From a checkpoint of a small sound classifier: trained on synthesised imitations of 52 everyday sounds, one a clip, 39062 training examples.
Rows from block 4 of a small sound classifier, named by matrix and row number. Rows with one number belong to one neuron. Each number is 128 + 24 x the weight over its row's rms, rounded and kept within 0 to 255. All counts start at 0.
After each neuron's rows are labels from the 100 clips, of 14976, where the neuron reaches its largest size: "top examples" is what is common among them. Only what is clearly more common there than usual is listed. The data: synthesised imitations of 52 everyday sounds, one a clip.
# gate: MLP gate (model.blocks.4.mlp.gate.weight, 320x160), inputs 32-63
# fc1: MLP up (model.blocks.4.mlp.fc1.weight, 320x160), inputs 32-63
# fc2: MLP down (model.blocks.4.mlp.fc2.weight, 160x320, transposed), outputs 32-63

gate.64 [119 111 169 154 139 140  99 182 129 128 133 153 117  88 117 108 167 136 102 136 164 129 154 114  81 100 131  97 135 131 111 124]
fc1.64 [145 142  99 135 171 170 161  99 114 149 119  82 134 195 115 158 144 129 134 170 115  77 121 125 171 178 120 142 108  97 161 104]
fc2.64 [134 129 118 106  93 129 150 142 131 121 120 127  95 104 104 130 118 148 107 137 116 131 137 101 170 156  98 106 157 129 138 137]
top examples: mooing; animals

gate.258 [ 94 101 142 139 153 122 138 140 117 144 131 136 155 132 125 132 161 152 133 123 119 121 125  92 131 180 128 149 172 123 125 109]
fc1.258 [115 116 116 135 111 125 139 126 126  99  69 150 144 119 126  96 116 194 114 123 145 114 155 141 154 137 158 166 146 131  99 129]
fc2.258 [129 123 117 120  94 134 164 119 103 128 150 118  99 185 138 138 121 105 145 116 149 147 109  98 157 149  76 140 135 138 180 158]
top examples: nature; water drop

gate.196 [141 159 129 133 127 114 134 111 151  87 140 112 116 145 154 188 160 172 132 139 128 111 143  73 129 136 113 162  94 122 132 115]
fc1.196 [113 117 109 113 111 178 169 151 126 117 113 120 128 156 104 135  83 141  93  89 158 134 114 119 139 138 132 152 149  92 124 138]
fc2.196 [158  78 120 112  97 133 110 153 166 140 102 141 110 162  86 156 115 110 142 103 145 148 102 131 150 151 131 120 127 115 139 143]
top examples: footsteps; people

gate.247 [158  93 126 130 140 124 148  80 136 147 154 137 116 162 165 128 117 150 112 155 124 135 155 166 115 139 178 133  87 137 159  91]
fc1.247 [103 149 111 169 138 108 113 167 111 128 114 150 123 135  97  82 153  97 111 153 107 133 117  67 112 119  98 120 126 122 139 121]
fc2.247 [133 150 111 120 187  99 189 142 145 127 137 133 135 113 156 124 132  80 144 127  93 116 157 100  95 113 170 118 191 110 139 105]
top examples: people; applause; reverberation; text has "reverberant"

gate.298 [151 153 143 170 142 122 149 143 124 144 143 175 165 130 118 169 149 133  67 127 155 131 134 113 122 102 109 122 108 107  75 134]
fc1.298 [114  99 110 119 106  81 171 121 136 127 173 135 121 115 126 125 145 177 125  96 132 119  98 170 145 175 113 133 115 131 113 141]
fc2.298 [151 117 128  78 128 145 110 146 116 112 106 118 126 112 109 110 165 115 140 134 147 131 168 153 121 153 100 146  88  79 127  74]
top examples: beeping; signals

gate.77 [150 155 131 106 135 127 114 150  74 126 168 156 144 102 140 159 116 139 157  86 102 109 165 153 131 143 104 135 114  73 170 122]
fc1.77 [156  90 111 120 119 177 154 147 116 111 101 141 103 145 128 147 125 131 168 102 156 163 159 150 154 115 136  50 160 137 122  86]
fc2.77 [ 96 119 150 128 101 155 124 141 148 115 112 132 172 135 102 165 121  96  95  82 115 117 172  90 137 135 154 154 161 122 150 150]
top examples: whoosh; machines and effects

gate.228 [127 133 131  97 142 142 127 109 116 129 132 137 134 125 124 138 143 128 143 140 110 116 158  97 136 181  98 134 124 137 156 123]
fc1.228 [125 180 130  84 156 100 150 143 121  89  82 112  94 173 144 141 177 100 116  94 122 115 113 121 156 173 117 157 130 137  90 122]
fc2.228 [ 94 156 140 130 137 140 122  97 107 143 102 162 136 118 141 141 116  94 145 111 127 133 123  80 117 103  99 121 117 108 113 136]
top examples: wind; nature

gate.186 [121 167 154 145  99  94 124 131  92 115 173 147 121 119 121  91  95  88 146 118 126 104 133 168 141 100 130 135  75 159 141 103]
fc1.186 [110 120  88 153 124 154  68 162 131 115 153 141 162 153 117 169 127 118  82 128 123 123 147 138 110 115 135 128 145 119 147 107]
fc2.186 [102 121 125 136  91 131 116 150 120 102 122 122 115 152 105 124 156 127 112 137 117 104 173 136 184 128 115 140 130 122 162 125]
top examples: clock ticking; household

gate.127 [ 98 100 130 120 135 136 109 115 157  83 124 127  97  96 145  93 162 140 148 151 160 128 163  97  93 119  97 201 130 120 114 116]
fc1.127 [112 132  87 134 130  84 146 125  99 118  90 126 125 164 171 137 130 151 129 164 123 133 166 110 116 182 135 156 130 125  94 106]
fc2.127 [164 122  98 147 104 123 138  71 146 167 110  96 127 115 108 134 153 155  88 126 125  67  98 112 163 165 155 124 120 132 137  79]
top examples: footsteps; people

gate.73 [145 160 153 125 130 123  97 104 123 151 141 141  76 155 133 181 122 122  96 105 122 164 164 132  84 130 138 101 123 145 129  76]
fc1.73 [ 88 100 141 106 136 109 129 140 106 134 127 129 124 134 116 131 130 176 129 158 165  99  84 155 168 126 113 114 147  98  96 162]
fc2.73 [126 141 107 121 132 139 123 121 156 176 157 156 138 149  74  93 131 128 187  74 148 139  91 119 163 164 139 132 112 160 151 129]
top examples: mooing; animals; reverberation; text has "reverberant"

gate.193 [149 100 152 143 109 112 144 145 114 116 105 107 115 128  99 150 166 148 152 148  77  70 134 112 125 128 130  89 108 177 112 150]
fc1.193 [117 156  88 102 151 134 104 119 156 120 124 135 136 124 163 117 130 161 100  96 177 163 114 140 125 142 139 153 131 102 135 122]
fc2.193 [162 144 135 132 195 114 102 175 153  92 154  84 154 108 177 146  93 131 147 110 124 101  91 135 117 115 143 145 129 164 107 130]
top examples: wind; nature

gate.157 [100 180 108  66 119 117 152 122  96 112 164 105 124 147 153 135 130 117 143 132 139 118 116 143 134 158 163 127 169 136 127 144]
fc1.157 [143 125 120 102 118 155 112 123 152 130 119 166 182 143 127 163 152 137 160 122 116 123 132 136 155 146 148  93 123 118 154  91]
fc2.157 [110 124 155  91 144 127 128  97 132 132 125 141 144 137 147 114 129 116 142  74 105 122 129 113 148 130 154 123 172  85 129 105]
top examples: whoosh; machines and effects

gate.203 [116 121 144  88 132 116 135 153 129 166 151 131 134  76 120 124 128 124 107  91 145 118 135 146 133 136  67 110 109  85 141  85]
fc1.203 [125  86 137 100 143 115 169 120 142 122 185 111 115 147 119 144 112 125 161 142 133 144 139 142 111 105 104 112 117 109 110 144]
fc2.203 [114 178 163 131 131  71 120 142 150 119 146 140 166  97 145 127 144 100  91 144 132 149 103 106 133 146 100 137 172 124 103 106]
top examples: clock ticking; household

gate.303 [ 98 132 147 112 173 147  90 118  85 128 138 145 152 145 154 151 119 116 139 168 173 122 155 121 125 110 112 140 166 154 136 123]
fc1.303 [137 140  76 145 138 152 175 121 120 107 123 158 125 127 130 114  97 112 145 144 124 159 132 120 190 146 125 130 109 165 138 136]
fc2.303 [ 95 131  87 112 111 140 121 138 129 107 119 163 144  91 100 149 115 111 135 130 102 131 145  76  93 144 112 118 137 167 145 139]
top examples: mooing; animals; reverberation; text has "reverberant"

gate.299 [149 121 115 158 102 128 110 177 137  78 121 136 124 112  98 113 109 131 149  82 156 122 148 118 121 165  95 114 114 131 106 141]
fc1.299 [156 145 126 148 119 152  70 158 127 170 109 168 145 108 145 113  90 113 106  82 139 118 122 131 161 113  91  88 113 116 116 136]
fc2.299 [125 139 105 130 128 118  86 121 142 128 190 183 102 108 154 146 139 135 168 138 134 121 128 121 125 160 107 160 178 139 115 128]
top examples: beeping; signals

gate.123 [ 79 105 154 117 108 143 110 113 134 182 140 179  95 119 130 142 111 120 113 119 128 139 125 124  96 135 126 112 102 125 149 132]
fc1.123 [108 122 132 143 182 111  91 145 130  85 173  97 106 129 119 147 118 107 105  71 102 101 142 135 176  77 141 151 128  91 146 133]
fc2.123 [135  98 158 126 125 138 134 154 149 102 117 138  89 133 114 126  64 126 171 168 145 123 109 107  94 158 121 130 152 121 113 115]
top examples: household; knocking; ball bouncing

gate.2 [114 138 135  82 112 143 120 130 127 108 189 156 173 144  95 143 159 166 137 127 109 194 108 131 127 152 104 115 140 133 109 110]
fc1.2 [119 155 151 151 111 137  95 107 145 118 142 146 127 162 159  92 121 137 138 137 147 111 117 131 112 127 132 130 127 137 128 146]
fc2.2 [147 126  90 149  74  82 135 113 132 174 102 139 142 102 120 131 100 135 147 136 151 131 134 145 145  65  54 150 104 149  78 176]
top examples: whoosh; machines and effects

gate.128 [ 88  98  84 121 101 164 140 157 141 139 101 145 131  93 135 131 143 140 111 139 117 107 110 126 130 120 115 143 155 146 135  86]
fc1.128 [129 123 128 154 211 145 107  64 121 119  98 133 125 115 109  93 121 111 129 115 120 162 150 144 128 111 144 142 129  64 151 127]
fc2.128 [118  91 166 128 156  96 157 107 119  79 155 116 164 121 142 151 154 160 140  95 105 132 122 180 147 122 146 112 116  91 150 112]
top examples: beeping; signals

gate.35 [106 116 113 150 124 144 103 124 139 107 135 155 129 140 128 141 143 154  77 153 114 113 126 183 112 103 114 115 109 109 157 146]
fc1.35 [127 129 119 125 117 103 157 131 123 119 114 140 114 149 124 136 111 114 150 123 127 149 162  80 131 149 144 124 177 175 121 149]
fc2.35 [136 118 162 127 126 162 123  94 189 132 153 118 117 123 135 112 147 134 156 156 116 139 114  87 114 147 139 101 159 134 142 107]
top examples: household; doorbell; text has "noise"

gate.280 [146 121 127 127  77 107 151  85 124 110 138 167 125 110 105 121 143 122 141 107 101 121 133 130 140 152 113 106 136 121 146 116]
fc1.280 [108 121  98 131 109  83 142 127 129  99 127 160 145 115 126 156 136 139 132 145 131 169 118 145 137 126 105  96 134 146  89 127]
fc2.280 [143 144 142 133 132 136 123  98 162 102  95 150  87 152 135 129 136 111 147 128 134 109 170 162 118 177 116  97 182 138 113 101]
top examples: people; coughing

gate.142 [122 134 185 120 123 120 111 147 145  99 141 144 109 145  98 138 138 128 114 143  92 126 200 113 137 131 147 121 119 124 165 121]
fc1.142 [122 114 136  99 167 141 113 121 138 133 162 105  88 137 157 164 134 155 152 113 120 143 144 166 120 143 157 139 144 137  83 132]
fc2.142 [150  97 123 174 100 112 106 131 135 126 114 115 109 114  97 159 109 158 175 122 125 150 128 132  78 115 146 129 169 139 118 163]
top examples: wind; nature

gate.172 [150 111 141  87 112 155 119 150 105 123 165  88 128  93 107 143 148 130 144 111 104 157 106 138 113 118 186 112 150 120 165 113]
fc1.172 [100  98 135 138 137  88 136 130 124 155 101 152 117 128 193 120  72 119  71 160 137 136 134 123 122 162  95 124 159 127 124 110]
fc2.172 [136 138 197 155 131 130 126 109 167 145 163 117 166 124 130 119 144 139 114 170 130 130 102 100 146 135 123 160 117 117  57 143]
top examples: clock ticking; household

gate.167 [111  73 127 118 116 131 112 125  98 130 113  98 116 120 113 149  76 101 145 119 155 151 145  72 141 126 131 148 103 156 133 154]
fc1.167 [123 118 137 115 160 159 125  94 176 104 147 179 137 132 112 120  76 122 180  82 136 131  96 115 103 143 129  85 182  99 120 105]
fc2.167 [ 98 137 161 102 121 166 119 111 140 122  96 166 107 126  94 130 123 122 145 116 100 142  91 138 101 143 128 124 146 103 107 108]
top examples: clock ticking; applause

gate.9 [103 169  90 107 136  96 130 122 125 158 141 159 166 110 151 144 112 139 129 142 121 119 163 174 133  81 100 187 112 152 157 139]
fc1.9 [102 105 158  83 124 164  76 143 149 133 171 117 101 134  45 129 122 117 128  50 143 107 126 111 136 144 143 107 109 172 124 104]
fc2.9 [107 108 117 120 105 128  88 148  95 126  97  88 102 117 131 139 114 141 132 119 133 142 161 160 123  82  94 153 148 115 151 112]
top examples: clock ticking; household

gate.13 [149 131 131  84 143 125 109 166 119 117 123  75 109 134 120 157 161 160 108  78 117 126 160  91 119 105  95 106 106 152 119 165]
fc1.13 [149 140 130 130  93 122 175 152 117 143 101 121 139 160 140 135 156  68 153 139 123 109 142 113 160  98 121 133  90 105 169 139]
fc2.13 [ 98 130 167 104 110 111  97 135 127 137 164 145  93 100 124 148 126 148 156 123 163 129 152  99 119 130 148  99 121 170 129 136]
top examples: mooing; animals; whoosh

gate.109 [153 100  96 151 158 116  88 125 135 169 147  81 111 154 123 131 144 134 130 138 124  90 133 151 114 116 112  94  86 168 125 102]
fc1.109 [117 151 147 125  81 136 135 124 109 140 121 149 145 129  95  90 139 101 158  97 109 140 110 116 132 152 154 154 160 118 120 128]
fc2.109 [ 86 124 165 126 122 113 155 137 115 151 143 147  86 130 158 120 150 138 128 108 119 152 147 121 103 168 108 147 166 153 160 123]
top examples: people; chatter; thin (high-pass)